From a checkpoint of a small image classifier.
Model: 4.49M parameters, 32-pixel images, arch vit, activation relu, moe top_k, num experts 16, patch size [2, 2], layers 6, width 192.
Training: 14400 steps, batches of 256.
Data: 122500 training examples, 30.1 epochs.
Rows from block 3 of a small image classifier, named by matrix and row number. Rows with one number within an expert belong to one neuron, the router's apart. Each number is 500 + 25 x the weight over its row's rms, rounded and kept within 0 to 999. All counts start at 0. Numbers have three digits each.
Before each expert's rows are labels from the 100 images, of 14848, where the router gives the expert most weight on average: "responds to" is what is common among them. Only what is clearly more common there than usual is listed. The data: made-up road signs on poles. In brackets: how many of the 100.
# router: router (model.blocks.3.mlp.router.weight, 16x192, trained with AdamW), inputs 39-77
# up: expert up (model.blocks.3.mlp.up, 16x96x192), inputs 39-77
# down: expert down (model.blocks.3.mlp.down, 16x192x96, transposed), outputs 39-77

# expert 12
responds to: triangle sign (49); teal face (25)
router.12:506505480510487503496523523523475526486518477526496474447466506490556507556510491529508495486478463539501473479518467
up.0:504492442521467507498485500504523495465500478482515491502575529493519477502549564511510518505503467504485515491516494
down.0:517477504499498500503477491513500541493485500499477492498514497500491562485511504514453500459507496574509525537586487
up.1:506515528534485512496423490515537527531488511497502522527507503501497479480506538521465510523495502455522500504506506
down.1:506476489501481500502480500511498516490477503504494507507439494500499516518549528557476501488459501497468524507507496
up.2:495477492505533506518471482520500475515469515487508502458535497506521520530442484490489490508521506591561521493490500
down.2:534534493498483500496494505490497480427491494503525498496462527501498468439569490542480502467521506549501530493504475
up.3:497480528508508508497525465514453509530499577493501484517490511515476516467492454458465502500516562576545523488490494
down.3:470539506500559501500486477497498501508490501504506495524495490498497483540560537481527503489489498509532525485498506
up.4:508479469529507503479473525506501433490508456487496495507552488474460504515578492491501510489492495537487450506495481
down.4:506502551499511501499495500501495554535596522500536492517461497500495483495572531514516499453477488520504509502526510
up.5:509499537491493530497475500491525455525494575469502499487503532524499484469539489532505501468520505559490529476481509
down.5:497574535500464499500490497497499557433433491498515504500467480502495495430570519518499502509487507474463494526516509
up.6:490520493479474517504447519492531583520503563510516472488518479499471535496491507494500505511503489522555489486495515
down.6:500474494500500501500488524503502460480563493500514494495438497500508509568519527505482501504512500489435482484545496
up.7:546491489521513494496478483518498535521498543470524484527528504516533503541484517482492502512519480416506528499492500
down.7:482549511496464500498472505505498481443536519500495522490537484499493429519480495535496505511523496499530534539503519
up.8:528492521522514487484521506496467509465533500472492512522416503517464471489456505491484502474507501536519470508505511
down.8:523499525500450499500492492502500431497519499500508495502492501500494516455481532473490501507487500522513457506492499
up.9:524508463503539503485496501532454500469529456486505498517536525491485503457507444506517497540498518484516499508515514
down.9:503441532500509500495572487498498476492491495501489497494490507500504495496510467472492499481518487503447503500514523
up.10:519462499502519515479553505525534468476533534480496488472501507533530485519499493449497497479503512532530505503474506
down.10:491562459502427500501474517509499546552544497499529497507455499501506481580554516505499500534473482474487452506510470

# expert 3
responds to: square sign (60)
router.3:519508474479520517510477520510447472447524512513502492525454476477440456500506570456509491503516454510446533500510493
up.0:513537522475522482493496492487539491504508540505507499523535486522421509542519532457492503502514531514478525511489491
down.0:471463490499527499498498496489500454505478493501493507494530470500506507514500497503470499512489502516451504495564482
up.1:511528520489496487502524504524455503498483494488482492509536501500498509534482423480482516504519553425507483490507511
down.1:493464483501458500498492499491499446498470512500501504498509491499501499501474530471510500528482499491570506504473501
up.2:493499484510526487493523489531507510484482468486505507534455501519492519544475465503463496495488474462483584524518513
down.2:500526507504488500506481509510501450506558511497505492502582505498502489563476520473504501469503497516494496498459496
up.3:510463519487504523494487516485473432534527513493472511525484505495474467517488493516506515516514529540513406474478494
down.3:520563529500519500500495498493503454507471509500480501508484514499504523489502509458475500434500495514550502529512496
up.4:492496501519474478504500488527553502504505466501505511475486520523450473545512497504513484488466498513486499516512517
down.4:489429514501480500503470502503500525451503510501490508505521497500500484573497537502503499485500501517467482523507509
up.5:480499487512524486508620491517474503513536450506452509514552500511569475502506439499510511503499540504538527490475482
down.5:520499531502484499499510512488500607508519490499496511500468491501499501548513473490505501555467492462541494484496499
up.6:516497474512506499500489512476516574473539488497521502528577495468536504531525449505485487528512517524519518482499485
down.6:503499496499512500498489505506500466522471494501490497505444506501499498573521487435482498474477500426493511509519498
up.7:478509489512462479473520507500521476440486530509482479494499490518562469518440482514485517470480549462517557513509505
down.7:491454469500503499489500503509497539485482505504539499484486508504505500480518496554507501462534510459469535476576512
up.8:514498483489516474513474494490501534486489516497507496537460495510387495482472479504502483510499512460536521500520506
down.8:496502506500508500500529498501500603518489488503498497498525505500502502464511489419500498538496490490529499490497499
up.9:514528483510500503514489484521534588512524536504515492489560509523548485526475516462552503515497497570492459490492485
down.9:482494523499550500499519510495499443456540491500506505492475498499503473420491509555467500515507512542493509492537530
up.10:515511514517468514497509512528460505516513508478489528503519516504494451500537491451474507518539490548499486490496493
down.10:509459488499451500505488501506501572517526506498517501503504498500509522495470506523493501486482497522407535501538483

# expert 6
responds to: square sign (62); white rim (27)
router.6:516517462473497492492518468485498551461491504489494448545548494502507530495513488485493498518485500450520532487535486
up.0:471510527469478500495481489519511479495482496478518500498509449513485504523517470469494487492491438455484533488488497
down.0:544516512498463500502489510499498485512526522497488512510473515501493519499559557459473499469543488530468489468516460
up.1:495492531489476488496542502459500548528492514519498516449542501472533522472490481522480473502506494510552558491484493
down.1:506574535502518500501485505502501452506524505496518506511499502500496488566484480507491502459463494492499502512514490
up.2:496464493496508484520513489497520417475465462489503478482529496508531523442504528559487515474507482450464483495500495
down.2:542513505498494500500530513492500463514571485500517508496500496501507490523461497489493501523518509501464514500537482
up.3:510480454473474509499457504492499507483499508497525484448512497515542521466523496498487494501499515560500433514505509
down.3:531545487499478501502544513496498512504508499498507507501565521500502492553472477502551501526506507538475503478448510
up.4:503543513501479501507499475510484491488526542501500503517493494526495515521422566485487490499514516508526449503480518
down.4:533465508499483501496446510511500566492490511500507494514498530500499485477537517550494498450462479430505515505500478
up.5:502500531510472504503549523488465488482481437526513485497573501476567501527453449500495508498483493459473528511497500
down.5:496537514503507500501511491499500485540512483498487499503417505501498501568504492457526499468523505512592484505511505
up.6:510468498519478491508489493504512521497512574513527503485499485527490483431474470500517487507499499554499476524516514
down.6:477493533500498499500524509512502529523502499500497492511516505499514516561498505410470499519495511437512538529454491
up.7:498483536479518527517490484495504534524532514514481480469495486490484500512539502463526500474520509472486459490486512
down.7:471526529499507500488473509517500526435521481508504503474452503499496464491396533485529498486557508558595528486435515
up.8:495467462502480515510488517490510529499508503500514529443507486484459477521506604498500506498519499615480469495517507
down.8:490476512499430500499426495514502544516421543496513503500489485501501544496520495549478503528493513455471525505472504
up.9:514501504492472555491509513518482528532535451501521497459510540501472459564515480515498514534488505513519450517514517
down.9:468447511501495500499495498481499478528572476505486519516520487501498480460497496419497502447559493457496512473496490
up.10:495516494505490517508486491489485501493526491535511508500520485498442527483490491510515501511501507510496558512499481
down.10:440504517503546500501469497504497555529473501504491497489553519498483479451456533504535499476529486508447509474466489

# expert 14
responds to: square sign (41); grey face (25)
router.14:504469495519523492522467476473458468470537535511487514538403480518453488502579546460509527493516459493442523477522483
up.12:502499516523485496494494500508505465516539611482499509487474512508546482525463433527503535476509504464495526484482497
down.12:488477487500513500499489514506502524512505494501501500515483489499503474582501517509499499524505514429481555480492498
up.13:503513523508520516483491499487459546509481504503471494521470494509528475494511478541509510505483533536545543505494511
down.13:497470507499430500504487494489500564501509496501528493493498472499501513499488499486486500482505499507357493521484490
up.14:500523499496543517501552500509517484512498490472524524484455501483555494505503500464493498496507474523490496476489492
down.14:506517516499519500499494511519499479477455487500492507501490495500491533459469463467489499605506504508468487529533519
up.15:502507512481523509494524504503546510515467438504522481490499522459442472493538525464489505534504481502498475506516517
down.15:499471492498533501500494512509499497493539509502489509501529497498502502529468513508467500488469493499389480514565514
up.16:509480485509495513492533506513477480508520524500529499518525505524474477536467469451519529501487469427510516515506494
down.16:472498467498500500498468505504499463475496526498484500502463503501507490449509514479498501497475500600475450448473496
up.17:478533500507486506509484542502521416497483528493504525483486473464497507490442490515516508504503570526536501489532513
down.17:496541516498460501498475488500500468524552504499524498497515490500504498475537539492460496535505512511533443518492507
up.18:483545490515483524494529537495425505478476478496491500449505467483499505466511511452513516472474475524476533497495473
down.18:469462480501452499505483476494503476530497508501473491511546533502491497525517492560508501485475512516428462518501513
up.19:494507497513487486509438517508595507490493496502496488521506480484552478535482541483503476499499415510513453493511504
down.19:515523501499456500502498512528499442461454505497488494505552505500506507486482522515486499486514508451470520527494483
up.20:494506501539505493504480480491450510517479539526505524528510509510489493518471478477500482481489504449501529505474492
down.20:515495508502481500500528499490498429509478486499485504516449454499507463517575493471462498501506506520409438497456482
up.21:487541479472489483508480495481502520485529455527481506519506496535491508560509517506477484492489478542506575520494502
down.21:495544488501521500503399512510501555487486518501477484514448488499496486547543457578491501580446501558527486487489501
up.22:491496473525501494492477499514525481479485532506502508469514490475581507468483510500504469503490495415491494490522498
down.22:479480509502521501502483491519499507522533498501493498499479469499495514476517498491509501542509496487511511471513502

# expert 15
responds to: triangle sign (99); struck through (45); red face (28)
router.15:492487538458510503498463495480521503506498540512522554521474466475443497474561570472481506507506526467473501495497500
up.0:511484506488500512495498466511521513506461508501510496518411493530409472489533499480496510484480544509479484530502490
down.0:494530481500537500502492490487500436474475515501496505493427480500506540507495504481482500499504493497596486502516496
up.1:482506486488491482494498525499479552491487505509505480502404509504434497536527544488498507480489514516486488498506493
down.1:522529495500504501496506512490500459523498515500508505502426496500506479505526541462502501482542486482498501492530524
up.2:504483512480474533526551526493556483512487524485506501516526499476559472495493521450519499534501496511501521497500462
down.2:516498505498458500498501472494499484439489494500507505494556492499512526512452476547457501482522509549479496546449531
up.3:496501471502516507489480510517511481503558494486515495488505490496426493519537506485488501498507444520492485486499501
down.3:473538496502525501501498497492500574555510497499486494497558498500496510488454506514504502486543503508462517451557524
up.4:504482479492506515517499503467587463493525568510500489534524503506505488500558477496504495478496485482490461481480501
down.4:495564511497414501497513512498499582526527499500516496486462495501505515445489524482487499475551499531442475510578514
up.5:485515461506457523492489502523490509493512557506503479513477505484542483452487480409500510537501464530456479496512499
down.5:472449471501533500498427499496499510495608504499535498500494508500496455472581486521489498507524520506497502464507531
up.6:490509480519492490496466493491544479482489601509522509434533512495522485473458558472537483492491524530496485508488504
down.6:522532476500498499496458512475498555461516506498488500499465498499493494497529504515498503431502500492556501502409526
up.7:531486548513475492464564482507501416517485508467487522515530485485513483539512518501498530516510500482514507502490510
down.7:485472515500582500495457505515500587454469495496512501493514512500509513443530487490490499497502494504418505535555516
up.8:525463528484500494491517484502466469518458532484489524475523490497476483500511486491469499499512478506504565507471502
down.8:505481503500576501501516484503501522504510488499498503506507505500506500480506487492506501466533511500442496502547521
up.9:462508508517488508506483512473459513498482513530512496521513498469513487436465516514524501507485485524459526491507500
down.9:517513507500492500501449506498499509500465521501467491505522514500500484456625511471523500457475487482529564535538527
up.10:493489512493486489503528503471516526504478489493512474469501510512519492542544513493533505521494507532491526502486485
down.10:527482516503554499501525517505496494533546498498511503509430501498506470447527480552499500471479493539573460474483457

# expert 4
responds to: square sign (50)
router.4:494532485509488475498534531481487516455501484512486501452493534513532488558458471541466479510507492558484460544533500
up.0:501473505490475507492508481485499577543468543476500521483507510499503523407495574529494497480518562529529498495500504
down.0:504472515498554500499500489498501538498542503499497498496489504501491530530535489563472499481501498502536462520506494
up.2:500498469480502498504539531481499502456488430536497520486518530484541496497494446510475491474498511546492428507534504
down.2:500442513501526500500466492511501551440450485502501502501544502500507509493476483473518501540513506533625501463507510
up.3:483455460510527484516467473533511468465525466504494477498557519527522517548542515490477492495509526557485539509514493
down.3:474547505500501499502522495487498433470477485501516502500488490501510526515461501491497501500526490413490515481507468
up.4:507488515501556521478473543506492492491451522467507486482448478498483502476444475485519521520489490476490472476527519
down.4:521523472505539500495462489490501505547507495499504522500501515500480530481515469477508501533520503478440501469526504
up.5:489488509488488506503518508512482493490557586501467509485494519486491517515529509478479495489502473545500524510489497
down.5:529551455502536500503490503518499566522455483499469495509495500500495483523522531501499502458503508571526529433521509
up.6:471534516484456496495454541490526508485461498526478491469531521484475489500458509487493494534487548416495526485513498
down.6:510496506499477499496505482503500530448491486498468501498499478503486564471476490460540500494509512505540509482448504
up.7:502472532502509507504478497466489529548514477499511511514531491506489489477522419475547492521515503539481417484475499
down.7:463490478501527500500512496500499544506518503502516502502515498499495497556532487482510498467489498508572486478508484
up.8:507501512507476523502506521494495584528500563511489515483519499488466488492494571508510500510507543534536509495498485
down.8:506531508495446500499485517496498502484553512501470492498471486501491490514498496590487502530484516529512476478484520
up.9:522476465513502503484485534510458484495474505476527494494515511490511495553526514463489518475520526510517461495488498
down.9:501538512502528500501500493504498404551540538497473503515519499500493521581474510566503500482505505486520520459456470
up.10:513506519475495485496466513497478554466497545516505466505554503490485510555530525479494509488501588517517473510509511
down.10:520488460501476500501514513498499479495529515497472489499513521499503496544447495513491501541516523502528482428473489
up.11:476487502516497503503517519523480474455516495512501534471493528534446482501508520507518488469495509445505511498489515
down.11:520568495499541501498545496510500466519545503501488492518483507498505490459511484515506499501487495533513509454514521

# expert 5
responds to: square sign (86)
router.5:488510488486498517489484508497503457500542506492510504502476486503487475562550523505510495477523458503476530514528509
up.0:505490487501550510496543500517478501482449526507491495450521509494459473473504460547491512492476517442481451509508499
down.0:474492512498500500500550495485504474436535505501516510490450517500496508409549525545443501541530500476506521533445485
up.1:516500521496494484488538501518527516473528501518525505543483432508441516519559499478528521509508471490504475492508504
down.1:528523466498510500498441514472500493506462525491507492529455492497484461458500533568499498566500499439560529490483512
up.2:483512521473468522505467517482454454506522502498519500477506475479482502544527484460476521513522470513478514496497498
down.2:498465481502505500498536497488500530552549517501497499499496542500500509478443521573478500548507483485439537503482493
up.3:501558453521521500491457502545489541472485507477502476484517501505493512503445482468487473484483517484506490519502497
down.3:482510498501558499500523512496498486489513505504471498506462497501498507452526460485508499520444494504416518496503487
up.4:500464516530460503506544497530576465508486496523498509513473489503578500432519450501515500484497501515503527513497495
down.4:500470485501497499496517505482500576496593509501515502492518499500494473493427492539508499508524504525585494433499497
up.5:488508491486508495504482486520542545487495404509524494496577494506499512508482480518479492513485469469525450501536510
down.5:494409500500488500501513507509501572532496500498500500505482506500503489497534520489511500455469499451420509513473499
up.6:499473475507503470480486494478508468511484501513517490552471494502507546508508508463482524485497543474496461477514495
down.6:493523491499503503503453494522499441554543495504493512462516529498497534483527490572487506535487502515508479496500480
up.7:496476503533505497512541470502470470485476510489461474466502488496500475537462438481487471482491478477523543498476479
down.7:483517519500478500507566507502499563510479487502512498498514492500500528399497505534484501585495507533468479539558483
up.8:535521487477515493496484485502491473512474453490536510503552517522595496466477494539494482512515492530479522498513519
down.8:535516503499509499501495495498500496519506493501487496498535512497493505475498523541497499469494506490492534530457480
up.9:522487514508491494506464489509551518518436418516521479463518505514498513553447511485501507517496505515513471524507499
down.9:497506492500489500496486511503503480476490510499499500497502513499500482503499528557471501386505506509446522535466497
up.10:521487494474494498496517505478489476473463477523521499498500490466458534472479488525441495481511510559525537514526512
down.10:485586473505485499504481490489499550523561499501499509497472501501500489540558504463512501484501499469424473478468509

# expert 7
responds to: square sign (58)
router.7:467496532468483502466467504457517511528541516524477528530442493477490433525529507484529519497535500518469517495509481
up.0:492516486467514496474499510505436467456504514515494515473480507510483489512533502510522503482487445487462492518498508
down.0:514476564502488501498481495511500597553552493498498514514516475499500523569505465525494500460488495516535491539518524
up.1:497528475494492528489479504496504458509501512490492501468529508468480492488506565467492491509533510493466572487532501
down.1:486563520500509500502484506498500574499465518499494503505485488500504490516509501517469501482521499491542534525438517
up.2:483503505491480495493450479492456455473506499506457481492480471520532473515499557467483496478502563460454499494493483
down.2:497490498493493504490511501481499475545495494502515496496506468502493493485421490444462491511481498456441526535486536
up.3:497482502470522500504490478523412530502474476487499518479442503528435506482477533537473498497512538585511478504506480
down.3:500550504501495500501515504497501511539493504498499499508513485499499510581516486410509501531505510496492499491523496
up.4:486483527506517503507521513500511557530476462482538491484486528516464517520497444537519502488502450494533519492483504
down.4:476590534499509500501498498486499560455478498500480509501513498501496477476532522586483500473477506519504500516539487
up.5:473475519535520505518454484515512507505487471518518504474482500508456480540495443509483485505477498547474457524511484
down.5:488511490500492501500509485498500498566492519502532497495516524498492490502467532462487502425504507508509483532508491
up.6:501493515503477490499496454527480575491505548514494504498500501520431499477560488480500469478476494470500558510474504
down.6:509558484500461500498517504487501509549529500503496498501488516500497474536519513542505499522514491520483547484549473
up.7:514474527523509509493471524484515506539498515509499518491520480473556503539450476504498483525498515491561472486488489
down.7:544560508500543501499489494517500472554455507496514498501531512500504521554476492538503501457513504544445465521516514
up.8:500466515478476498509480512486525497538543555491490519537471497498455493496441476506486491515495490498502513511511514
down.8:523487488498432500500537513507500434454473489499500492498533511501497502508490509487497500480531508542548489489481492
up.9:522512487515528528505521522520528458463529452527528492478476513495491486497502524486514519484515483512446538506539496
down.9:530513541500523501507529490515501516535467511499519504511486472501506532514472508461476499540492501528461499488545505
up.10:493488523473486500494475500495482617518438507494508466468428478501468534495565432489469509503511515477530526503510520
down.10:494478504498446501499466510494499517496519501500504501494519496499502501563498515495494501479524498434438531491477512

# expert 1
responds to: square sign (56); grey rim (26)
router.1:506503491512474516502503482477475533477491467503517500517500505525550521477525464483479535526529469497509450500496505
up.12:503483498510491482521502487524444524485506556509488474481480499534513499502501526501535488530492537499504569504529521
down.12:519492499498511501495542521504501534531512486501517496506503502500489508474433493497468502483499498539514475518509478
up.13:497508518523519512497477506508486473514484505499493498455485498500473502467473502512499500502491561535517456504495510
down.13:506533540499510500499499514494501494587448505501528494492495490499507502563520485466486497580521490494476495483520488
up.14:499518474506538498506542493514482495492529516506501492487490520518481507537463532460515495488487498470481535504501493
down.14:495556465499506501501487522527500408470600500501517500505490516501502534443516474522482502473527507478605474531543499
up.15:498490526509524500497480499500536454528497512510524519488470467506499496510526440499446514475516534493518542504491506
down.15:503497482497449500500493517496500456472502524501510504494495552500504497454507547499512499445560502535520471467471465
up.16:497541470498456497505482508482528487498514448513497507458538509504458526592546520503493478512497496479495448507533521
down.16:498568497501549500505448508513501500483454520501513507495467501500501508524545515589505500457522502463512517509564520
up.17:493509519479476536514490485508527493557488548462513480451491494491504506454510484493515525516529453455506467502486507
down.17:530461485499482500498529492504498442493559504496515501510468482498504516414501500514494501553527489508519501506519488
up.18:507514480483512507496522508508497489460514530498499505520518526450512494579480513515527496521500540438478535519556491
down.18:516528532499497500498509485492500460512576484499506503500501476499503496507500484500505498552510492532498470510471533
up.19:529489530477517497460462458522458453495527484505484535508497489532552503440464499463490488484508499493523514504495512
down.19:483490523502592501501537491503500533532552507501512471500477490501503526474502489523524497550490503530530495463504504
up.20:475505499491542497506506517496492416488520407523521485534490503499528513490484549516497493479487532475488480509537531
down.20:543439498496521499501521497493505516544498483503514507509528481499494476508457498473514499506523520498409485492487491
up.21:524461513518516506481509507542425483486505520483530521544516488516459491504526516491518490516508530509517510488504504
down.21:479499548500436500502511504465498479491459480498533492494446498499487551502533464467461497496535494518511508505545506
up.22:495487533493499500503558506477518578517513502506501475462527502493477493405490516475464508485497484486504490498483485
down.22:523552474500526501502494499498501448509535499502480497490464509498495466510440510536509500513468503477477482507446501

# expert 13
responds to: triangle sign (49)
router.13:500516554528477514487485520486480500549462473503504558516532516505492496518507470521502499485513525500516532498467504
up.0:505523460511455508494463490505505403484520466495489477535483497495445475502496506551481506457500486497463551489498484
down.0:485441522495500497510553494501497481524541499495487531473473467510499489474536489474499497488515505558449461484505488
up.1:503506494494494502481481511510504505472452459494489485542405512526515503543532473526461503491491499545500473513525505
down.1:489496496500539500503510511506501415457497490498507496494495487500509484409493505467533500444525515499504462466468514
up.2:496473514502490487514501466472461527524518481474497462540505484492506510544492504538481508489504497522506511501523494
down.2:531524505500547500495513469498499451551497460495504506517489517501500500519457447481508502534519518539501482482573495
up.3:501493456499487512519501497491546543529466524483517491462491483519472515490541476588489525524508476403526470483483488
down.3:467544550504506500500479485506498467505551494498443507517542475500493500495456504446535506512508491532433506482419521
up.4:492527506508496517504451540507471483512516486508523497495520496459475487497548573464502510491500441457493499498509508
down.4:485500488499554501498525501499498472480485508499504495495506492500488473426451504552501501537503486557423469486524480
up.5:486541462525519486518556525504480469507476531512503490497520506500546496548515524487505482512500502496514448492521484
down.5:508541522503483501503486513504503482481486501500487503499488487501512456465488527551501499528526506505510453483490511
up.6:496494508482536499509536480486443533520542476481515492504514497521490531532489485472530496506514506490524455486505501
down.6:484483470499528500496439479494500548497486514501509498512517506498498503457527485503476500499504513499599492502552508
up.7:492545522498453502484499499485412486495495530496467499498519505492450502484489496499485480471502498531506474491504504
down.7:485387512499448499504500500511502501546496506499517505490513504501496521519544526533495499442530487484509480515438457
up.8:489516508519501502502448507501506441487502453516504508474562486510507487430414481465504485486481478497461493514489496
down.8:496491498502494500502499498482500476519504498501483509505508527502500458527530484590496500479521492539502510504520523
up.9:497492511496529511505483461501516485492493485518528505527509495490488489488480530520510487500500521514516433489531503
down.9:494469520502416499502488503501498552469482497503493510492551483502494516462466540461510500508511500488561540503543490
up.10:528511479532499522467490528511484445499534475486514507519491502481585516541484463504504475475525497453531498466487498
down.10:502456525501502500492489502523501494486438497504497508509527524499509481563496522576494502456475489527576471482513489

# expert 2
responds to: square sign (60)
router.2:510474478461529532515451495472549478511525575492552528511456515507479482523559537473522513524558519491490512459507493
up.0:518487486492521499503564473482556480541494523477506494493549487519528501499459422526487521503516487488535515505512503
down.0:526442515500527500499494510523500533495494504500490497507532522501513517567482501458490501509498505492459548513465493
up.1:496500492468491497498474499486545621486501450512514499466507518502513534527499463498483501519497517527539514507512501
down.1:501523508499463500499489504502500531520494495499507499498479490500502492558484477496480501466489512515430488490485500
up.2:463479519484503483503437470493521499483487447497452517504510501500502519500517498514495494494517505433517535511466503
down.2:516474497501445501501520498496501534564486533500502496499540502501497520424501502581517501519522498560486502471545471
up.3:482528525491496497525450491481485507525547521508523498538515474494540499548501501493516524460506495523552435493501512
down.3:491554482502534500499518508505501566458547497503518496503494503500498492547529487523513500494512498453422523488509496
up.4:507526524496501508498498491504599512538501500494515512532561498483467497481519536486510514522498504554506416505484510
down.4:518515485497392500500516500499503504386534491499505498488514491500510513568508509502486502513552489486499525539480501
up.5:513491488506492529516486509488476446510508477511535503466485508467474473448492487532491512487488482465499471501486499
down.5:521439536500507500496506512487500480541466489499508501488521513498502502522485487420490502502467512433497484519523467
up.6:501512538500498526496405499494517564537456537499518506454474497496493536502598522492488497523504505535548539516491504
down.6:492504508502531500504535509490501506532521485500505497497513495500499470481485467521545498473513513427526497467563507
up.7:486495515476527507507521502483524583561521452515529486474461509508509500537487479522519518547509508510528486514484506
down.7:535540510499449500500481500512498472468452487497474500497470489498510524527516505529459498498501502525447501544489492
up.8:486511496498537482486498512475434441535512482458483531539480513495479484506485505466494492520501548489498454487470480
down.8:507432466506455498501461514501499473464484519498498494490479531497507524477510568551496494483480501489436549560460493
up.9:479535481517509490491418506492490498521500484508504512530522516491495475524522490472515490566507519511495456503525521
down.9:502535500497469501502524480480503478452493489494501509494461488502506508451529520522495502556524505494554542534525483
up.10:511520512493479501482485512498549480495444511492548507477541506468511492524502464512527490548510533538496553494515492
down.10:500531494500465501502475505509501469466527510497506497499503508501497505539539504456505501470506494519577476502555480